config.toml
targets = ["hair"]
residual_init = "none"
alpha = 2
lr_schedule = "cosine"
Rows from block 3 of a small class-conditioned image diffusion model, named by matrix and row number. Rows with one number within an expert belong to one neuron, the router's apart. Each number is 128 + 32 x the weight over its row's rms, rounded and kept within 0 to 255. All counts start at 0. After the name is the row's rms in percent of the matrix's.
Before each expert's rows are labels from the 100 images, of 14976 (inputs lightly noised), where the router gives the expert most weight on average: "responds to" is what is common among them. Only what is clearly more common there than usual is listed. The data: cartoon faces. In brackets: how many of the 100.
# router: router (model.blocks.3.mlp.router.weight, 64x192), inputs 48-95
# gate: expert gate (model.blocks.3.mlp.gate, 64x192x192), inputs 48-95
# up: expert up (model.blocks.3.mlp.up, 64x192x192), inputs 48-95
# down: expert down (model.blocks.3.mlp.down, 64x192x192, transposed), outputs 48-95

# expert 4
responds to: teal face (50); blue face (47)
router.4 092 [134 146 137 108  93 146  79 118  89 109 101 164 118 140 145  99 169  96  92  85 172 116 176  94 132 128 154 124 134 203 105 120 133 171 179 154  97 162  88 139 136  95 182 114 179 139 153 104]
gate.8 101 [152 117 174 126  77  80 137 174 144 149 137 100 109 120 123  96 109  80  90 107 150 136 101 136 127 159 103  96 140 183 102 143 157 151 175  89 147 127 133  77 173  91  25 147  71 111 164  54]
up.8 102 [149 173 122 133 140  98 131 106 107 114 104 100 124 207  98  54 161 128 143 132 122  96 136 109 117 185 146 147  72 100 162 149 141  78  54  83  93  87 146 134 130 174 213 128 121 121 132 178]
down.8 100 [141 136 102 159 179 170 112 103 106 147 146 111 119 143  98 115 177 142 127 119 143 139 158 127 162 119 141  97 119 111 136 129 119 175 183 158  90  84 121  95 128 127 106 135 167 149  98  67]
gate.9 092 [126 107 132 130  99 117 111 145 102 127 139 131 139 110 152  90 212  90 171 135 135 129 110 113 124 144 184 119 139 152 154 116 151 127 101 193 153 115 175 121 149 129 164 132 102  77 147 133]
up.9 101 [114 142 149 128 163 126 139 138 106 113 190 156 130 146 179  90 104 124 111 175  96 170 139  93 136 128 111 148  96  90 103 103 173  66 102  97 103 133 125 127 123 127 150 151 104 154 128  97]
down.9 099 [105 183 160 151 153 165 174 128 155 107 168  98 109 133 161 154 129 147 121 157  83 102 123 108 108  82  79 110 131  50 133 135 168  60 126 107 160 149 122 163 132 154 152 116 157 121 116 144]
gate.10 093 [196 149  67 129 179 149 133 120 126 195 155 109  68 130 107 140 140 131 159 111  62 184 178 111 136  95 166  85 141 123 147 126 133  94 127  88 109 128  99 144 119 117 156 163 122 106 125 145]
up.10 087 [117 139  89  72 125 114  86 126 150 159 136 124  82 106 116 154 157 130 125  64 125 120 115  96 116 157 128 166  60 102 153 134 130 144 131  81 181 153  89 117 125  61 140 157 160 104 140 187]
down.10 096 [130 171  84 106 116  88 125 176  63  90 138  95 181 130 157 136 161 107 154 161 126 126  99  73 126 120 179 135 124 108 136 119 134 147 124 196 111  93 116  86 161  62 109  87 146 124 127 102]
gate.11 111 [130  86  85 138 138 104 126 118 130 131 184 129 194  96 180 167  93 144 150 156 134 156 107 132  97  97 161 101 119 155 129  73  77 105 121 153 170 109 109 173 138  85  99 144 108 139 115 164]
up.11 105 [141 165 158  96  98 123 133 134 133 122  69 114 174 152 108  84 177 135  69  94 204 109 106 142 172 172  98 155 129 129 105 210 173 145  83 105 135 115 142 125  83 154 109 126 147 143 147 110]
down.11 104 [113 108 167 126 149  87 158 155 116 120 129 128 114 120 161 132 147 116 127 109  95 180  84 101  85 114  76 139 149 106  82 148 118 117 186  68 108 111 154 129 134  88 155 101  95 118 153 139]
gate.12 097 [125  97 131 140 111 151 125  97 137  75 102  96 106 122  98 163 107 157 136  84 139 162 166 133 156  68 107 111 179 143  71 143  88 141 132 110 110 110 137 136 130 152 104 111 145 148  91 169]
up.12 100 [124 131  59 107  93 139 150 137 128  92 168 154 181 152 120 158 133 147 146 156  78  75 110 184  71 101 148 141  64 134 142 142 121 142 111 122  90 141 123 117 160 109 125 105  77 124  97 179]
down.12 104 [152 113 116 128 149 162 180  99 178  88 128  88 125 162 146 185 175 102 132 144 101 113 133 130  87  68 191 133 111 116 126 193 113 116 152 155 127 205 145 103 146  53 131  99  89 182 144 124]
gate.13 101 [108 147 143 106 143 125 134 117 136  85 138 109 174 130 205 158 155 118 129 114 147 183 116  64 124 102 137 116  95 114 125  54 168  94 144 201  59 137  93  93 120  88  93  68  80 154  91 174]
up.13 088 [ 93 178 129  76 121 127 138  78 144 135 150 121 124 139  83  99 148 108  94 110 150 100 174  77 181 121 134 115 143 159 165 111 135 163 115 128  97 114 137  95 131 118  62 148 141 141 131 148]
down.13 094 [125 106 109 101 115 140 113  67  64 160  96 134 116 141 102 142 129 192 133 178  73 165 146 121 191 154 185 138 109 184 151 134  79 140  84 129  97 112  95  83 152  62 192  61 151  87 210 125]
gate.14 085 [163  97 155 154 115  94 138 128 173 128  94 116  80 193 149 175 190 122 127 172 137 184 103 113 135  85 164 122 113 183 103 144 152 140  85 139 158 200 135 125 177  76 103 115  57 153 128 132]
up.14 091 [171 113 118 114  82 132 107 110 142  96 200 170 166 135  98 114 141 118 111  88 164 106  83 171 144 172 102 144 178  80 181 109 146 150 181 144 129  96 138 169 138 136 105 181 160 122 134  99]
down.14 095 [124 134 125 180  85 108 115 151 119 135 100 104 116  70 191 134 122 151 124 106  84 167 103  71 153 199 162 123 177 126 109 102 159 141 135 133 135 171  97  98 142 170 110 123 122 106 138  67]
gate.15 087 [128 201 121 100 123 166  81 175 141  94  68 108 144 148 151 135 174 171 137  80 125 129 122 122 156 131 122 125 111 235 186  98 107 152 163 120  81 125 177 199 104 115 134 105 119 135 118 123]
up.15 097 [155 122  79 124 171 127 173 127  86 183 153 130  89 100  99 133  86 110 113 132 116 120 162 118  94 120 119 131 141  86 117  90 122 145 112 103 159 160 144 124 131 108  83 168 152 147  89 157]
down.15 095 [147 158 179 102 127 130  71 112 120 106 146 156 138 163 183 158 192 129 154 181 145 152 102 105 114 116 122 121  84 184 101 126 130 152 187 199  75 115 125 176 107 123 155 125 178  87 161  57]
gate.16 090 [161  72 192 169 116 119  80 123 146  73 129  75 112 137 169 146  85 139  83 124 109 103 128 101 144 133 143 107 140 175 143 103  92 130 125 143 139 116 140 201  99 179 123 139 113 136 120  79]
up.16 087 [139 109 123 131  91 125 161 113 109  97 122 131 152  99 133 131 142 116 107 125 119  98 130 102  88 105 100 214 126 143 140 139 185 144 185 113 134  84 107  56 129 102 168 124  92 122 100 116]
down.16 090 [105  98 123  88 105 160 119 104 130 149 107 213  74 142 187 101 111 170 190 156 130 131 167  55 103 127  88  62 107 140  94 103 103 110 100 102 149 178  70 163 134 186 134 142 149 132 114 135]
gate.17 099 [144 133 143  95  98  91  63 126 111 159 133 125 134 171 147  89 176 103 161  84 166 158  80 131 206 168 131 124  75 130 108 156 129 112 114  84  71 137  93 127 143  90  92  50  87 146 161 154]
up.17 098 [ 78 117 120 163 141 140 122 142 129 131 120 119  69  88  95 168 115 108 184 111 174 168 146 139 131  85 101  85 138 145  72 137  86 208 123 128 187 170 131  70 104 122 112  97 185 122 120 132]
down.17 101 [123 155 104  37 177  57 160  88 176  87 134 147 155 134 200 141 134  71 141 148 140 188 120 180 121 143 118 135 193  86 138 114 180 128  81 158 146  86 138 164  96 186 206 179 140 131 110 161]
gate.18 092 [142  66 116 118  84  89  80 133 147 139 124 124 148 159 143 117  86 119  40 134 179 108 127 177 126 148 176 105 125  98 163 101 119 126  84 148 162 129  63  94  94 108 128 160  96 149 136  94]
up.18 095 [111 143 130 143 136 145 102  86 124  93 109 203 127 144  83 146 141 107 156 154 151 140 150 138  83 107  84 115 143 101 138 148 156 149 126 107 193 178 153 131 119 176 155 174 153 108  80 140]
down.18 110 [156  93  86 113 118 141 114 108 127 108 130  67 118 136 178 148  89 139  90 124 150  87 130 144 183 127 145 123 117 113 116 116 135  80  53 119 148  94  81  56  94  96 103  48 154 152 165 128]

# expert 58
responds to: blue hair (51); beard (48)
router.58 094 [158 114 193 104  88 139 140 122 142 208 123 102 119 173  93 129 126 109  74 135 116  97 187  93 160 123 148  50 187 148 100 125  91 117 151 133 133 130  89 148 121 183 158  95  55  86 170 114]
gate.4 093 [124  83 152 161 144  33 167 130 122 107 114 158 135 112 171 117 119  81 130 146 118 129 174 161 144 102 113  81 138 120 104 113 129 168 102 145  80 116 126  89 149 118 163 110  71 118 166 156]
up.4 101 [116 124 125 234  90 105  56 120 133 162 100 120 117 173 173 110 149  91  93 117 135 177 145 129 159 105 155  72 170 116 139  80 125 128 156 120 135 143 127  79  46 172 125 138 108 139 125 134]
down.4 100 [101 148 130 131  66 158  99 152 112  95 181 105 156 154 101 141 167 137 132 169 157 121  99  87 125 116 157 192  79 165 124  65  75  63 156 102 148 128 101 128 110 113  34  66 121 155  95 184]
gate.5 104 [ 96  65 159 169  91 114 134 148 135 119  87 244 157 135 110 141 139 111 184 137 150 119 187 110 123 109 106  89 144 155 129  95 160 144 100  64  81 117  90  53 105 136 127 139 165  95 112 183]
up.5 104 [145 200  88  98 106 154 124 136 140  87 101  27  99 149 163 136 124 142  99 136 160 143  86 114 153 157 160 156 156 136 135 105  67 118 132 164 169 114 116 196  63 135 144 137  98 168 140  81]
down.5 103 [107 114 117  83 139  41 146 148 104  69 126 140  91 148 168  83 161 123 152 175 121 104 119  92 119  65  96 185 175 134 144 159  91 191 100 125 106 175 126 135 134 173 122 153 136 120 127  82]
gate.6 091 [217 137 154 104 149 126  86  81 112  95  99 104 138  63 148 142  98 127 114 155 128 157 134 125 109 101 159 150 166 148 111 151 115 129 106 182 126 123 155 145 129  87  79 150 147 155 121 117]
up.6 094 [122 167 125  96  90 165 221 133 188 178 146 113 133 197 121 120 172 136 150  64 150  70  86 141 109 166 124 120 113 125 157 143 125 130 106 139 125 135  72 142 159 108 105 135  99 117 124  68]
down.6 093 [189 180 121 119  75 135 105 176 114 133 101  70 166 116 107 116 204 107  88 114 121 111  95 128 121  94 130 117 144 163 147 134 157 184 153 151 143 175 143  86 168 148 115 100 125 102  60 118]
gate.7 081 [172 110 174  93 108 144 155 151  52 114 151 112 101 118 135 172 145 119 101 139 127 104 143 103  95 119 142 105 107 100  91  72 119 147 228 101  80  89  99 140 151 188 176  78 116 102 194 125]
up.7 088 [102 126 111 125 111 161 115 163 128 106 130 110 109  51 131 162 122 137 101  84 179 100 146 143 155 107 167 121 121  69 117  64  67  84 190 110 112 111 140 140 165 111  77  68 104 136 136 171]
down.7 087 [152 147 122  98 126 163 156 115 137 157 108 124 119  88 141 132  83 100 106 120 183 160 177 160 143  99 105 100 138 153 179 145  80 127 105 144 168  86 146 151 136 113 156 182 121 100 186 168]
gate.8 097 [147 137 111 101  88 100 110 109  86  60 159 102 159 104 156 134 155 162 162  45 147  77 108  90 122  94  84 123  88 180 124 132 121 167  82 182 111  88 125 143 171  37 124 109 134 110  75  77]
up.8 090 [140 144 105  68  87 139 145 151 126 110 189 159 104 117 145 210 105 183 113 139 149 117 113 105 103 115  67 105 140 125 137 182 109 135 164 141 137  69 154  65 141 125 181 160 102 123  89  86]
down.8 090 [121 171 205 120  79  96 132 145  97 173 168 128 121 183 153 106 139 117 168  76 142 137  73 110 147 141 180 171 111 171 142 170 114 145 203 138 183 152  96 145 127 193 105 101 143  86 180 151]
gate.9 084 [127 125  78 110  68 147  88 164 119 133 159 149 179 116  88 134 131 116  77  71 124  89 132 162 107 105 118 167  90 202 131 118 133 126 177 155  74 121 147 131 117 142 133  35 128  86 119 123]
up.9 089 [128 160 145 119  81 131  35 155 145  90 124 163 160 165 125 157 181 146 130  92 164 110 148 124 134 137 164 119  97 120 138  99 107 136 129 134  86 165 138 174 135 116 118 122 148 104  99 154]
down.9 093 [169 111 174 186 130  95 175 158 112  98 150  85 107 107 115 131 102  44 138 147  86 135  82 125 157 110  42 120 138 155 120 154 123 136 109  86 185 160 146 138  93 112 111 152 127 114 133 174]
gate.10 086 [131 102 130 147 215  82 127 108 135 149 184 130 181 175 173  82 128 145 110  81  98 134 137  98 120 129 123 166 124 112 111  48 114 105 132 126 104 135  81  81 104 104 167  90 166 110 120 151]
up.10 094 [164 100  88 209 183 148 108 100 110 196 147 160 193 144 146  80 108 132 101 114  98 136 125 116 147 148 163 105 169 111 114  73 117 116 168 148  40 115 125 144 112 112 182 127 127 117 142 170]
down.10 096 [113 130 166 164  51 183 149 160 140 128 101 112  72 137 122 143 176 186  83 147 168 178 102 103 191 177 111 153  75 141 108 184 161 143 142 135 169  87 140 100 109 112 128 194 147  87 190 158]
gate.11 087 [ 73  82 138 126 108  85  95 107 122 205 102 120 177 166 111 124 131 115 112 108 162  81 121 132 179  87 162 106 149  97  96 141  97 135 149 111  90 170 149 119  63 130 140  89 171 124 124 118]
up.11 084 [ 91 218 172  83 141 109 127 143 166 134  68 114 117 109 133 140 146 126 157 162 123 159  96 142 184  91  40 134 154 115 126 108 153 167 108 101 151 163 164 152  70 146 105 103 111 109 101 114]
down.11 091 [157  94 145 100 156 131 100 169 133 132 147 132 180 161  97 132  90 105 136 110 138 122 171 104 164 141 183 138 127 112 177 161 137 176 114 166  45 196 116 112 180 126 165 129  55  92 111 104]
gate.12 121 [101 183  82 153 128  87 122 114 145  86  90 113 114 135 125 190 135 136 136 145 147 164 127 202 123 151  91 152 150 160 173 129 132 168 104 120 122 164 128 164  75 122  73 119 167 147  75 121]
up.12 143 [163 144  64 100 147 133 134 143 129 136  35  67 147  88  97 145 126 165 136  92 103 118 157 179 129 120  84  90 139 162 117 147  67 130 140 138  79 134 174 174 139 143  77 171 156 144 124 194]
down.12 127 [121 147  87 158 156  75 134 102 147  87  80  91 176 185 126 170 129 145 108 117 110 170 136 133  69 134 135 165 113 156  87 172 145 137 109 116  64 103 176  74  91 153 112 135 118  93 134 108]
gate.13 083 [126 102 140 124 129 175 140 124  90 108 110 133  99 185  68 135 121 113  81 137  90 141  97 121  73  57 173 160  43 155  89 141 162 115 175  83 122 117 109 150 145 113 159 141 123  95 155 134]
up.13 086 [129 129 147 174 108 169 109 154 143  63 131 178 109  70 114 119 134 150 100 137 109 130 176  67  93  98 110 124 133 135 138 104 113  96 185 116 164 122 187 159 114 112 100 121 116 194  86 151]
down.13 091 [159 180 134 154 135 179 192 128 126 160 153 108 116 116  98 147  92 115  75 162  93 145 136 124 161 130 126  93 125 122 140 194 137 169 112 147 170 128 124  91  95 115 188 144 124 114 172 195]
gate.14 124 [130 154  66 107 167 109 103 144 101 134 118 156 128 101 118 150 130 156 162 124 110 140 133 165  72 132  92 211 172 120 146 110 134 152 110 112  75 166 104  87 136  95 115 128 181 145  32 145]
up.14 113 [130 165  30  46 168 134 140 111 108 106 115  86 128  72  83 103 115 178 158 129  82 133 183 144  75 137  98 108 189 127 167 124 108  94 169 141 109  86 100 119 159 145 121 138 157 157 122 176]
down.14 107 [155 169  95 149 147  94  98 138 124  82  83 103 186 142 138 136 225 146 111 112 126 134 105 138  86 139 131 190 118 175 106 177 149 165 104 133 105 134 152  79 164 103 112 129 133  86 114  97]

# expert 29
responds to: orange face (39); pink face (37)
router.29 097 [141 144 156 124 130 142  96  77 100 105 125 155 150 141 164 154 178 104 165 107 141  96 114  71 106 135 187 135  74 182 120  82 128 151 164 143 112 167 122 151  94  73 208  58 150 130 155 104]
gate.4 106 [106 150 142 182 139  60 134  76 152 121 105  70 153 130 101 115  85 100 155 191 170 176  94  65  96 108 100 129 172 126 175 144 114 107  86 134 182 140 119 155  78 136  52 101  98  90 150  80]
up.4 099 [ 83 162  91 138 132 129 132 155 110 187 124 176 104  95 108 153 175 168 165 168 123 139  95 128 117  50 146 156 100 137  75  86 130  83 170 120 107 175 132 103 131 134 109 132 119 134  77 180]
down.4 107 [181 158 128 145  97  81 176 147 113 151 133 109  99  91 214 143 197 137 196 172 120  84 106  76 167  95 102 112 177 133 113 171 130 158 135 104 181  99 153  86 138 154 117 125 142 116  78 130]
gate.5 097 [149  96 132  74 141 140 114 123  92 158 147  91 180 196 131 118 143  91 117 115 101 127  97 175  69 181 185 126  91 127 197 116 118 103 142 179 174 108 128 162 113  96 122 158 150 133 132 103]
up.5 089 [149 176 125 162 113 156 126  99 158 151 122  89 158  94 125 136 101 135 138 141 136 170  81  87 198  95 129 112 119  75 152 129 179  88  91 114 137 132 132  92  73 126 129  59 114 157 125 184]
down.5 090 [ 69 102 127 152 184 189 114 144 116 105  94 120 142 121 148 152 146 168  38  78  83 173 146 173 134 121 118 140 102 123 145 183 138 125 149 154 136 104 157 118 175 118  93 156 155 109 160  89]
gate.6 090 [ 60 184 134 163 146  99 180 156 144 129 151 166 106 125  58 203  98 138 159 140 137 104 143 117 140  91  70 195 118 170 132 136 115 177  85  93 126  58 149 114 162 159 151 115 173 157 165 141]
up.6 097 [146 104 118 131 117  78 149 175 187 138 113 191  64 152 147 110 196  84 126 142 127 179 133 141 153 164 121 112  91 111 100 132 185 144 115  57 140 194 126 132 113 131  90 143 136 144 104 159]
down.6 093 [123 153 198 106 135  96 104 149 125  85 119  71  89 135  81 132  80 154 147 102  97 107 215 126 133 131 115  97 146 124 130 141 123 104  93 121 152 112  89 157  94 119  68 115  87 149  96 191]
gate.7 092 [127 126 124 118 167  92 128 135 135 127  90 114  75 145 143  99 117 124 123 195 173 157 128 139  86 180 132 108  76 166 134 137  96 178 120 112 185 164 126 135 123 173 118 184 173 100 113  85]
up.7 094 [159  55 118  79  71 109 144 148 119 107 133 122 107 130 115 157  77 146 121 172 158 148 106 136 138  88  96  88 118 163 130 179 117 143  92 122 156  81 150 158 162 132 102 146 109 128  93  90]
down.7 095 [173 105 193 173 112  90 186 108 109 167 120 111 149 178  71  86 141 152 143 123 179 146 145 125 144 153 162 116 139 148  96 152  91 124 117 123 105 120 110 132 146 103  85 102 150 100 150 121]
gate.8 107 [119 127  62 176 122 108 112 157 103 193  92  92  78 133  94 109 155  89 129 153  38 119 175 158 118 169 137 173 124 126 120 188  83 125 104  97 157 117 127 119 160 122  76 117 158 147 139 100]
up.8 106 [109  88 103  87 131 113 144 127 150  78 184 110 153 109 182 156 100 128 154 137 160 132 150 159 164  62 109  79 122 115 179 112 174 107 149 122  79 120 165 107 126 146 142 155 142 115 118 170]
down.8 104 [111  80 102 132 132 160 132 108 126 148 110 135 156  85  94 123  88 167 106  44  64 156 166 135 141 104 100 120 111 139 112 148 151 133 136 128 157 112  91 121 158 174 124 158 195 148 139 137]
gate.9 095 [147 168 104 167  91 105 111  39  92  97 113 127 160 126 155  74 191  66 183 136 150 139 190 132 132 183 188 133 107 179 208  81 114 122 143  87 166 138  95 100 100 102 154 104 119 170 156 167]
up.9 089 [112  62  99 105 140  70 120 141 153 114 163 186 113 120 105  72 119 107 143 146 147 139 176 100 148 175 155 190 145 139 159 142 175  66 189 109 148 158 131  63  99 112 144 133 137 163 129 136]
down.9 092 [182 134 160 172 106  74  96 147 108 167 162 155 162 114 189 122  78 177 163 160 167 141  93 182 142 180  94 186 194  54  55 132 120 104 119 139  92 128  94 156 162 101 108 105 152 114 174  99]
gate.10 109 [140 131 143 116 141  98  91 138  69 109  92 180 137 212 116 120 192 138 145  75 111  88 201 142 125 125 142 129 149 139 121 123 128 118  83 149 169 163 133  95 125 158 164 148 128 110 126 142]
up.10 110 [146 171 163 177 120  40 121 121  75 130  99 150 165 183 123  98 174  80 149  80 146 105 139 154 109 102 122  93 154 159 122  96  79  97  56 106 220 147 105 100  99 109  82 159 116 137 125  87]
down.10 100 [154 179 151  87 121 165 118 129 119 129 185  65 187 117 130 133 129  98 148 189 208  83  99 141 119 187 156 132 150 159 156 104 154 130 110 154 139 118 202 119 143 133 111  71 127 105 202 172]
gate.11 099 [146 157 139 149 114 122 134 147 127 180 113 138 114 109  79  67 174  91 156 107 151 160 154 151 118 130  77  43 170 135 190 178  89 179 166  95  96 133 175 113 134 112 134 107  81 109 200  97]
up.11 100 [111  95 130 124 164 116  99 134 154  99 164 131  80 137 185 213 104 141 112 129 119 147  87 112 133 142 173 192 117 107  72 174 147 152  83 103 108  86  89 183  94 157 114 134 118 134  77  93]
down.11 104 [142 130 213 121 138 166 172 142 131 144 167 120 156 113 204  91 129 106 151 157  93 141 126  75 148 109 154 105 133 129  92 121 135 200 183 131 154 131  99 173 125 107  92 131 126 150  81  85]
gate.12 092 [164 182 147 119 105 157 140  97  94 123 128 141 133 108 113  81 188 123 127 171 124 160 118  57 133 108 112  99 156 150 140 111 179  97 213  93  90 122 148 109 142 130 153 110  99  95 136 175]
up.12 096 [147 182 135  82  82  60 178 112 129 118  99 177 102  99  60  88 114 145 140 181 120 125 161  96 153 145 104 116 153 136 159 190 166 143 122  80 102 175 172  76 165 147 110 157 137 125 138 138]
down.12 102 [110 185 174 126  46 103  92 122 100  99 121 117  94 123 109 116 202  66 152 144 145 151 155 131 142 117 134 149 116 135 140 113 144 119 127 156  82 117 125 107 109 118 179 193 129  90 125  99]
gate.13 107 [137  68 123  93 196 153 143 107 126 159 123 172 123 110 112 125 125 147 104 116  96 175 137 156 138  90 112 143 148 125 124 107 164 138 176 112  94 122 128 120 144 120 121 193 108 117  47 172]
up.13 125 [132  67 161 131 239 151 126 127 146 164  72 139 120  44  94  94  94 121  59 123  73 145 138 122 112  65 147  99 199 155 145  62 112 140 157 162 127 147 137 111 118 137 119 197 142 112  79 149]
down.13 126 [103  82 102 123 137 110  98 158 152 134 150 126  93  74 115  70 145 136 113  81 123 158 183 128  96 147 131 156 155  95 118 112  55 165 142  92 106  80  83  82 181 134  79 173 205 106 134 120]
gate.14 090 [ 78  80 119  97  97 173 160 145 149 159 161 159  86 127 133 125 132 116 129 122 126 116 125 109 139 143 101 164  90 143 120 137 180 104 159  93  42 169 122 130 149 118 136 144 179 155 142 134]
up.14 086 [138 193 101 114 156  78 116 150  92 145 101 130 148 171 100 159 166 121 165  64 101 160 131 174 130 141 127  90 209  87  88 126 111 101 145 160 121 103  73 105 103 144 115  25 102  78  72 155]
down.14 088 [ 82 149 162  75 129 134 158 149 176 141 110 120 158  77 119 131 121  41 124  88  58  83 145 161  80 176  66 112 137 127 190 160 165 134 146 143 130  88 170 109 126 170 203 159 164 122 136 150]

# expert 24
responds to: orange face (72); yellow hair (40); orange hair (33)
router.24 105 [142 110 104  86 176 123 165 137  91 180 153 136 139 150  98 200 101 147 166 126  57 149 127 115  81  69 165 132 194 131  68 108 120 120 150 169  92 153  84 139 141 119 184 157 117  89 108 146]
gate.0 080 [152 110 127 142  62 125 100 121 161  84 134 118 155 139 165 123 155 129 129 102 172  42 168 132 105  92 134 138  74  70 154 175 166 131  86  90 173 144 188  97 137 165 149 118 195 165 163 143]
up.0 053 [ 90 172 123  91 156 149  79  92 112 182 108  83 163 131  89 106 118 127  88  96 154 118 125 203 124 169 190 119 148 134 174 129 104 117 102 101  96  98 139 162 130 109  98 101 122 190 111  85]
down.0 088 [142 114 112 113 157 176 109 156 156 121 115 196 161 143  98 134 142 144 159 100 110  80 154 157  62 140 109 136 119 102 132  82  98 160 121 178  96 167 125 136 160 149 164 122 117 207 182 133]
gate.1 125 [112 153 151 137 110 118  73 128 109 180  75 103 121 151 125 126 133 115  94 107 193 128 144 130 161 112 108  95 122 159 160  78 111 128 117 131 136 158 111 165  71 124  86  81 176 145  92 116]
up.1 099 [ 76 119 108 104 131 118 117 126 141 193  78 143 117 103  48  96 123  99 131 134 151 181 153 159 147 145 101  86 167 142 187 122 105 138 113 122  96 208 104 116  77 150 111 102 117 135 117 111]
down.1 164 [115 178 110  93  59 125  91  98 106 175 107 168  90 131 131  97 104  83 110 128 190 130 170 147 140 155 153 144 140 145 131 190  70 100  68 101 128 100 142 157  83 128 110 126 164 108 157 121]
gate.2 144 [ 85 167 156 124 109 103  87 128 121 149  76 136 102 160  89 128 138 103 118  96 186 146 148 123 166 142  91  67 135 135 165 106  79 132 130 120 115 179 104 164  75 157 100  82 149 143  95 105]
up.2 134 [104 147 186 145 133 137 151 154 169 134 166 160 102 148 108 105 157  93  65 139 140 159  99 135 162 169 124 109 134 131 103 117 156 159 175  90 159 133 173 102 121 141 140  98  79  77 127  77]
down.2 144 [160  76 139 155 185 103 166 138 126  75 151  92 149  91 137 167 126 175 145 150  94 136 103  94 109  77 153 123 112 110 139 103 143  94 130 121 108 158 116 122 117 113 179 126 146 141 105 160]
gate.3 082 [ 95 149 146 157 116 132 154 148 133 115 123  68 171 119 100 108 132 161  94  90 161 161 102 104 151 101 102 131 107 121 140 134  88  89 153 126 122  35 107 176  75 182 146 111 101 147  93 146]
up.3 063 [121 138 109 103 114 104 111  98 159 153 165 122 125 112 114 155 159 110 109 103 127  88 135 117 112 171 171 118 157 143  66 108 121 140 136  82  97 118 205 127 154 149 120 101 126 108 145 121]
down.3 087 [137 132 125 131 125 178 145  69 133 120 129 201  98  87  94 213 106 101 114 144 124 165 189 203 108 198 167 109 109 129 136 133 129 147  95 135 146  80 154  71 159 145 129 132  93 123 138 159]
gate.4 076 [ 62 137 141 129 135 111 139 139  78 152 133  93 183 141 146 160  82 152 160 111 111  87  84 153 114  81 188 137 107 180 112 142  70  94 123 153 118  87 103 152 106 113 195 157 129 146 143 169]
up.4 057 [169 135 133 104  48 114 142 112 141  58 145 119 118 120 125  98 120 151  98 168 177  78  97 115 134 152 180 142 121 134 179 157 120 155 140 111 131  78 143 113 200 123 142 114  84 114 214 110]
down.4 086 [ 89 143 118 174 105  88 175 155 100 130  94 148  86 111 116 136  88  70  95 106 112 133 158 105  81 108 189 178 204 125 128 177 119 177 118 123  67  77  96  67 123 146 165  91  81  78 146  76]
gate.5 091 [ 71 168 106 125 155 102 138 104 127 113  88  87 118 107  71 132 113 122 134 116 145 146  94 131 124 113 136 143 132 177 187 132  91 110  96 107  85 138  98 151 141 137 143 146 142 124 112 157]
up.5 073 [142  83 114 189 161 120  88 117 118 128 146  35 168 140 182 123 114 137 141 144 113  91 157 150 121  81 161 126  82 133  99 109  58  74 130 170 110 103  78 155  72 107  90  56 173 155 127 142]
down.5 097 [115 136 108 129 118 127 131 154 112 107 116  94 142 158 122 105 156  93 129  80  95 126 102 118 124 121  87 140 105 151 123 166 167 207 160 154 132 155  95 110 152 138 111 150  54 134 146 114]
gate.6 100 [ 67 109  90 158 128  52 113  88 134 104 149  80 160 126 180 152 115  99 141 107 168 110 119 158 124 166 123 132 132 152 125 133 105 100  59 107 198  66 100 148 141 148 112 131 177 136 164  83]
up.6 081 [163 120 154 135 144 175 142 133 127 138 132 110 120 135 125 104 170 122  67 104 119 110 146 124 135 113 120 148  96 119 145 120 144 158 193 138 107 161 156 144  99  84 109  91 106 109  72 132]
down.6 102 [145 122 147 123 201 153 162 203 163 147 160 107 115  61 115 164 127 104 104  94 124 107 218 158 120  83 107 109 146 104 157 118  90 186 110 159  24 151 138 131 128 110 148 118 147 139  94 144]
gate.7 094 [145  55 129 112 144 138 200 122 167 128 117 142 159  88  89 160 107 123 111 201  98 163 128 106 135 103 151 156 184 143 149 187 125 129 106 110  74  76 133 138 105 197 103 119  74 112 123 171]
up.7 064 [ 95 127 128 123 122 102  99 112  72  93 107  64 124 136 201 142 115 156 193  75 167  75 139 161  96 112 169 118 111 119 122 138 114  57  42  99 107 131 112 139 132 115 120  98 174 192 163 151]
down.7 091 [ 95 148 189 120 136  61 126 140 163 133 111  73 120 118 135 148 168 118  79  98 147 159 119  96 126 102  73 119 162 139 126 133 116 167 121 118 138 155 131  93 129  85  93 105 101  79 114 144]
gate.8 084 [117 211 133 123  82 106 165 181 122 150 126  84 139 159  86 120 159 112 120  72 155 141 120 122 169 140 108 101  99 158 153 148  70 127 129 103  98 161 119 149 121 140 114 111 181 132 159  60]
up.8 065 [104 134 135 110 143 130 129  79 153 187 103 138 147 112 142 106 171  96  81 147 124 146 201 118  97 101  78 141 225 139 122  57 135 151 166 139 111 121 147 190  84 132  79 117  96 117 104 119]
down.8 092 [123 129  86 102 146 156 121  56 128 140  75 158  98  82 107 172  95 126 145 141 130 126 163  70 103 158 120 186 182 125 162 144 154  45  86  79 126 119 144  91 125 169  68 138 122 138 161 174]
gate.9 076 [ 94  77 123 159 149 160 175  95 139 173  81 200  69 106  72 163 128 101 169 173 126 200 176 109 110 111 135 119 138 160  99 119 163 126 155  89 131 164 135  78 126 184 122 143  77 113  99 114]
up.9 060 [168 135 109 131  77 185 159 127 136  92 157  95  96 109  68 186  87 144 150 151 129  41 155 157 126  97 120 138 123 173  71 186 188 157 134 126 120  72 156  88 123 151 121 127 140 149 125 107]
down.9 090 [110 120  70 143 167  76  61 102 131 114 146 125 158 125 126  82 122 114 139 138 152 158 156 139 102 119 121 120 135 179 148 110  74  24 140 110 118 139 118 153 153  80  82 106 180 180 164 114]
gate.10 073 [136  75 129 117 141  88 112 103 118 123 104 168 137 117 154 157 145 112 195  86 129 128 170 162 120 102 139 120  85  75 106 149 138 127  86  97  76 147 156  40 145 152  98 162 154 156 117 154]
up.10 062 [117 119 166 136 167 169 174 165 160  95 168 125 121 156  88 148 111 138  86 150 129 162 108 105 123 131 130 112 139 129 155 102 125 115 175 154 204  75 118 187 107 170 161 118  57 101 149  93]
down.10 085 [120 144 184  99  72  85 117 122 136 171 115 112 148 165 140 131  85  95 102 121 161 157 163 174 177 119 157  82 103 172 157 137  82 151 187 138  96 100 163 124 137 115 166 121 106  90 102  71]